{
  "model": "spectrogram enhancement model",
  "win_length": 400,
  "norm": "batchnorm",
  "activation": "relu",
  "widths": [64, 128, 256],
  "upsampling": "nearest_conv",
  "init": "xavier_uniform",
  "muon_scale": "match_rms_adamw",
  "ema_decay": 0.999,
  "steps": 9600,
  "lr_schedule": "linear",
  "final_lr_fraction": 0.1,
  "weight_decay": 0.0
}
Rows from block 2 of a small spectrogram enhancement model, named by matrix and row number. Rows with one number belong to one channel. Each number is 128 + 24 x the weight over its row's rms, rounded and kept within 0 to 255. All counts start at 0. Numbers have three digits each.
Before each channel's rows are labels from the 100 clips, of 14976, where the channel reaches its highest value: "top examples" is what is common among them. Only what is clearly more common there than usual is listed. The data: synthesised sound scenes: up to three everyday sounds over a background.
# convs0: first 3x3 conv (model.mid.0.convs.0.weight, 256x256x3x3, each kernel summed), inputs 128-255
# convs1: second 3x3 conv (model.mid.0.convs.1.weight, 256x256x3x3, transposed, each kernel summed), outputs 128-255

top examples: drum roll; first sound: drum roll
convs0.201:133120087198098088168133107108163078107127153138141142125120122123112132146109125137131078147103108105168102112125150156139160138164146123115075129119122120154137129144141133164137086132123122153118141120120121146117126151093172154131151163078114094163154165102104124122129142125136143110102108150137129133120122165111105124135116175175120100117147102083115126115103105146131132096117
convs1.201:142131128109116131088106097147112122157133134129115103123154167131125120169172105071122155119151141111126133148126110094140100123122125118129151159127152134122176126118170115124123172108157127128093139124129095142120100110156114098123091099127118170121130107112145177163128111126109118133101161100100153164114123140134137144136133136099115131155125121146150140208128117091130116173085

top examples: crickets
convs0.19:122124089123145165158124125091099101138156100148126136103138127142157164135101133106124118084106147130116153117127111156155158173095101162105152115134154119092114142159164093116092107151111153144130149101164135127136144145129156167122122133134108190143105063113145150105111139074139116159114107168153121146139144121106164121119103181127127121086066094152117144149080114112159133091085
convs1.19:127147143084115105079152152108175147112173133104117109156122136116124135098131108092139135082155153117088128120178170121133125114120165132112122128140133126143128148117145173102162166121154152134126094122122116141118143090133120120092108102125142136104167188129172115153111147160132123124099169140124111128127113102115108134170114133083145124134128162164108124139158107131156156136121

top examples: thin (high-pass)
convs0.210:126140133136137139105138126135124135129120095112135127153115090099111138127142155133149110125154088158093113127116101128138098088144158137156114105124163179110119117106149150111133117168131101132091126138160107139097131160139097110108124127184148120161153137114099111150136189147066139165124188163117094124158097140139103133144132152110126180148154169080120114138114111103127111122155
convs1.210:112157168122097125110145115124165132108147142158149071104161157142143102123126132127106132139108120082137143133132076134124125117138123133154113100156153174145110128139082092159165137140153096151143137125145148110100145106137091133112139137116122117128142148132133121142105107117146164103127070134138126101135121112115140130146143168108095114141091096124112145094112100152118118119108

top examples: crickets
convs0.123:143162128105126155115134121139093108142138143133083144130110136140151096141123121086135071131134132124083157147095107124095203146109118109170134108110189098132122098143127089089140098127143111145144131144095123117103100115066100136126126118139140124136184105124141126160095105142117125096139096153142140140152126134092136108112118143100137143132138158128099130134108106122136105108144
convs1.123:126110098151129140103110123142150086157153129098187136142169114140136108100148150122121113093139137136118068094121139178116098185150131155123123098165125111115141145133151127123121105116122118094089091077139140147139152115117188139116134113116147113118112169121163119108139165160089112104094149124102091139127131163157134152127139170170148136112106181151129146101172131146153139098126

top examples: chatter
convs0.16:123145132137094116089127160146108133136127114114152127128105126155139136134142132112088144100133086134134131144133110113118098126138195106180116101063106082131148086149159135143097139126114095148108120113141113094113151128137134126108121074127136097155119170151161158134129124130128133143121169125091126152082140114139096146092127122167146105137076116162143150156094151094143140138136
convs1.16:118153134143105111110141088135158161113150171131129136056132133083095133182105123186134113131141126126148133133127145096116137137155131131091121147126133148146134134119096076159143107149148173106121101136124127143091110190142071157181135187138155137121168125154102156098112127110138142135146096147138149101163103125142137088161136116125111111082146116113080118128120099117106106126148

top examples: background: none
convs0.30:098113138136144126131111101129142119103080143099122095131114128098134140144139140117103140143135118111143071088123119141155101135135133108159121127144122084117144093116173131138111138076094117187124089130143109171122108112141121127158167125101124188142128125125170113142100159131100110110161110123123146115121137092152126141120121105144137086149153144111142179101119146113136129139128
convs1.30:117127068115140097119112152106119121135124134155089086157105135142124099170165128127144158132104114093120174076109116132104090105133160118095138101130111101130137094124095190166137124157097109094103111119104112150112142124113093074142131190122158152119111092161085119163087089145160152107113145144147110138135113150099122128115115152109107091085121117112136124090119119176094109128119

top examples: drum roll
convs0.209:156155118145135155103136106140129086135106123152113139145116145146123152147079190172102106147088120147107154158129136161135073104129145171137145121154107110096168125149156135104113164123114132127126078143107155126120112114131101123120128135106133110139109117117128111107135106132116131100157098166133081132110079121111109150114094142093160124102132112128130144102181142142177107117120
convs1.209:095122124131102109130133114127099114120156127133129102118140096139109179078106121092192135139125106108078125103111129105131136125139107124126138122129092108135066150126118116185104117119120154147127131178154126151111117141137114147136125108184142140124109113074135163090119120140147147132070129106116137117106155137156123105112144132135113142138148138098105128136109126107093134135149

top examples: spray hiss; first sound: spray hiss
convs0.178:101119112124131133140085109117151125107134094107130143128119153110133159138132107141121117195106123125127077097118127132073165149125090112137082115095115108129132162125123098084110093129122128136130112152106141139137177117123114133127115102116083132105180114115167096145139122159115141125149120132101148134141184164132102119157098123130148094102070132156142127149153100099124098155100
convs1.178:155097139127116099123140093110094158154115144111091143112136132145101138161129124085147135112151140159131163156136125147130137170140137124061146136150201077095131120123136094130155124145142155125129098109112136128136115136128192156121105129135134075153079125110123127109131152128148125111105119116089102095096103119124154160150114127140117167126157119130124063152097134146173143162123

top examples: chatter
convs0.50:124122143092148157083117134116142118175166145089139193092139106125166106129111146152115130100123132131112126121160183117093133131129113100159142099105180095162131144100106151107114120123168108108148101156200104099116141141114096113162130129112132095147156146141131133129119133117109169125108118113128154134130140163122137132183138084132113144151130136146126101084085140140089144179143
convs1.50:061135117146113128098114147137143123092109120134116108101126137164129149095134130092138135193125116148143128139084126140124109114115130133140136120115114181081075135131140086151145122132126090170122157124100101161147126128115118116073124147129140156089096115123112094088085142100122099122135167128114121105129166101121109092093145124111102142130117148129125153126138139141091143109125

top examples: crickets
convs0.2:125131123091148144124157123117087130085107140144122162114161127148149087121100152135138104092073117138073172178127128153120084138086107100127132081097162123093133127120137100109117092120118109091117131121149151084120144117112123131133119136085139119105160104121111126082114106076124125113145087151142128100145136130122123161134121142110123094124118139103118100107107117108141177125082
convs1.2:126146162110147082161130155149157103138125101118162103149121103112119127111160120162176120130107166103128098136163097165133139149101145132131121110143081147122103146134113153168137150141142139111149145111115134117137101104127163135163160101121101122143100134103194172165106169207140119151128149140139147155138104144132132144130121124140152149121154169141124173129160188149124132110156

top examples: background: none
convs0.92:128167156112127104111095140113141129145156092103094131126114098163148127133095151124090101105137176130126133127114127100146132105116140158159107111130142160150120174161121125169125176144151144081116109151100096127141134109153159151101138140146102138099146152104137135111164124137167102120089153136107120118122137091093136071127117145147130155146085158131059095121119136135078129137130
convs1.92:154102107115094161173145140110087136123162150151092095150141128139119126098101149127130133128157090139115169095110149153104137149125213164104165125125161100122148098150138172161141136102167148127142144109141136103160144153140120182143114110119151141091128129149116116110139124103118131098138148089167122155130139126164160169129119102056128094131103113131188136130114156139148155146101

top examples: drum roll; first sound: drum roll; explosion
convs0.116:133180116099103159093117160118107096143131136147180154163140196177115120162107128158096124113092134139087095191124135145161160113151117120111129153156113136146138136125133093154110119114128173138108089085126098124160133159136110128118072088130136118087109158147121158116148184133088122171115148124160141150126100136112115096146146127134121173139156104145126077149152134166129115133145
convs1.116:116117137102147073102144147144143163113085132125120121121118117104138126082085179077112152136160155137092110100106107129119138142136160137172130130114117118117097115138076113145111107172099099097159150141138101090101169093147149132120113161112091124153125120132136144106122126170112130144151121139114111113105172140139104174120137130088120103095091145102134160082144103092105112115205

top examples: chatter
convs0.235:121122139164099130176144110129137108134156104111154104100100112162132149085130156123114091132090099155118114120111105128119159126097139130140134138089150118101111107116119093165126158124159111154157126120130126119128125118104103140135107117131110122121148139189135116114110150115163129102144124121125108101150132126149118102121133098141130156143095120151159086131110108136142150110137
convs1.235:111167091087130095084148121129137114119122136124100120141147123118121148132111098122153172153170126178141135131119124147140117143110124074079138112110107147155098120106132126140104109162102114091117087137086090098115107124104200131148116156090146100142103084152123135123122098108132115120120093132097110126131141168102128118140141137141129103126141156110105153177129142136088126097152

top examples: spray hiss; drum roll; first sound: spray hiss; first sound: drum roll
convs0.80:116147137125155109107120155108145177137145139113110149098137147144136092135124145106119138149088209086129139146133166159120094142195101164162134154124110099143137111099153111140147179088138108126122125100165107116177110154073092138165112123127105130093108170113108117099129104095128135193063085118140134135133160143137116140140117130127142134113101134191141088120113143147125108196115
convs1.80:100109087150141126168147126106097131088102132144129135123143100132129145071114164102141119113115088140133108149130093109117180135144141114178156152159137080075106142137124125122099113165118094165118139147145142119143177112124102122149101141111113166139133112112103143109119098124141113157132152117121116099088163157152126125094122100120131166131112138109145116087113106119133107118149

top examples: background: none
convs0.14:092124157154123113122129144127149147132129131133140124122091116071113158127102088115172120132082119112119098111113111105132119098100079127175114138138120082112100107104079078171120089128086123140125120103165154085093144121127124143109121145096121119171149146156112150144097125106133106123174112171104121121136154122139112152109145109111123145158156112156095135142121139119114105131154
convs1.14:149152123125143137114127095114103114146106146155140143155138151171109125136155175158143111121161168175119146120175170141131103113122131109092086127122118109153145175145172205127137179140168129135144132132107124138121080116123139118143150151121139152186149129149135116119147134125134152119154118121143124141135100097114143114129137105189195114086121118125086143098149142168159135144114

top examples: background: none
convs0.107:126119127149169135123139097121118130097128116103125130134135133140115138155117112167096094135145137115100136165155099094119117129120146133061081156163076122117152168130120082120135134134148123104077102147144090153080065106138127137112092106107096177110125120089102121097125107110110121077133102080138103148100186160122125149125096100122089107084115123082108151148156108153144115128105
convs1.107:165105139112119090163138162134118146115124145110087156161137112119108145105121140096118160126126142113165143118107157147167151113152128103179163090126181064157098131143131126155122143148081138127137120125162155112147169153167177115170139134123153136156129116129095135125117139137149152114119148135123136137166127152099124152111110170095111119141128100149151098143141102092111097122174

top examples: spray hiss
convs0.108:127136138140138131101157129118175121133170142140149115139183128130143144130128174140153161158112152119147125142147120153102138148124112091141126077112091116151129122127120113131128134153147135143145133111156127096120158130149120180145122107110119079092097146145128152097112187129139124164093145163117134137140134168166107171143134128078137158114146136116132074111118115102128139136130
convs1.108:181123107094087090067086136123092126128152114136142132181086141151131136143148136093115100079139120147087105122177148168114124122109109100093120141165157184051141097116126160141122118101120149120113118177113099127159115141151146106115142094116138133150139134148103084126100136137146126142130127138106086094102101114132083097074097137166126107099121145086124145142129124118136130112148

top examples: chatter
convs0.18:166086103116146113126141146134127173114116136110125110139135116125152171099156115144140107111117133138131075106122090143141144100159107144122125074117093137146118102137092096099129136131121115139146108155137093138190113133168149138115113162158106148173130160091147103102132124132104142140126147134088092165093152124097138131112169145102136130118151164141073075178119087123140113148147
convs1.18:113186153123095122116119106140147111106125094144076113090128159140149115126148167143165164116110139140126146113123120155144078113110127103131164115153155103088116150122132105100113081131120131170124094109122138117157145135104148152142135146134140139062130084128116163114104134121138125133127152169129131129135159136127158146106079175098150134151142148113102120116100125129180048115123

top examples: chatter
convs0.131:124159140126098140070166159138147127136141124090146146130148127115164135092165133128161144086122138088128100105111089137157089143091089133143099148134112062107136115148098110129107106112089117115127120100131050115090118155114125098124089161123126154139108072085122141111144104088149138099095129133101134132076127175138146136139160129078126127139107150149099121107079147115103146147115
convs1.131:112126103157138091167089148127120136137121126121132142080117114142115137099142108136116115151115133145154180088115155159122110124132105104140146112117129152138130132134136144140102100114136115159137165140133149142143161073123043132129174127107129123127173147160112148128114137119068104183110157148132153092172111116142149138119181132142094109149144167087099110127124130132137100093126

top examples: spray hiss; first sound: spray hiss; drum roll; first sound: drum roll
convs0.192:147121121188148119136143132078139127129103135142118123119136144135106141128155105178127090159087130111105123112132153170147142165164090152126107134123152138126095154125072170127154117129155146150124174131149153122149135166085132081086131168176134171145135132146146147106099124139148104139115099082117109171123179123106144098104164128191171139116138141147133140129123109122131115109157
convs1.192:118100148110134114119120101126098150079148110078122105119139143154092080143146134096126091134164126138090106118114119141128112083134104118109140156096108122099177116127163129113123163123123136177122105124111131132134114127092123132203089088166094113098109124121151095148161126097099143113118144114106122102119137105113119143100115175105136165115164130114128145184112093119168111127103

top examples: chatter
convs0.125:089183115136124147075133117145163129134150134179123106131141101119123138125144151136137135144133143136127120110123093125097144159150166134122123127134141156121136097155170153150142129130133092152083144144144106157152131152117159146149168088093190116136089117136118120118085101136103149126117136120136103148104115128118119143137139137149171116113081116171156115095129083102153158122096
convs1.125:125121135101126097100088117108161160125157110131145093093130103097137140120115113148156093174123107120133119141130106086144140136107119107139123130132092137065110120149110103122076122160147155106092140160138108097116118121117112114113101175157111123111120141142119130110132124142105162134140103117126160116149113110121149154134133086142122103159128062106102102110148122134157088133103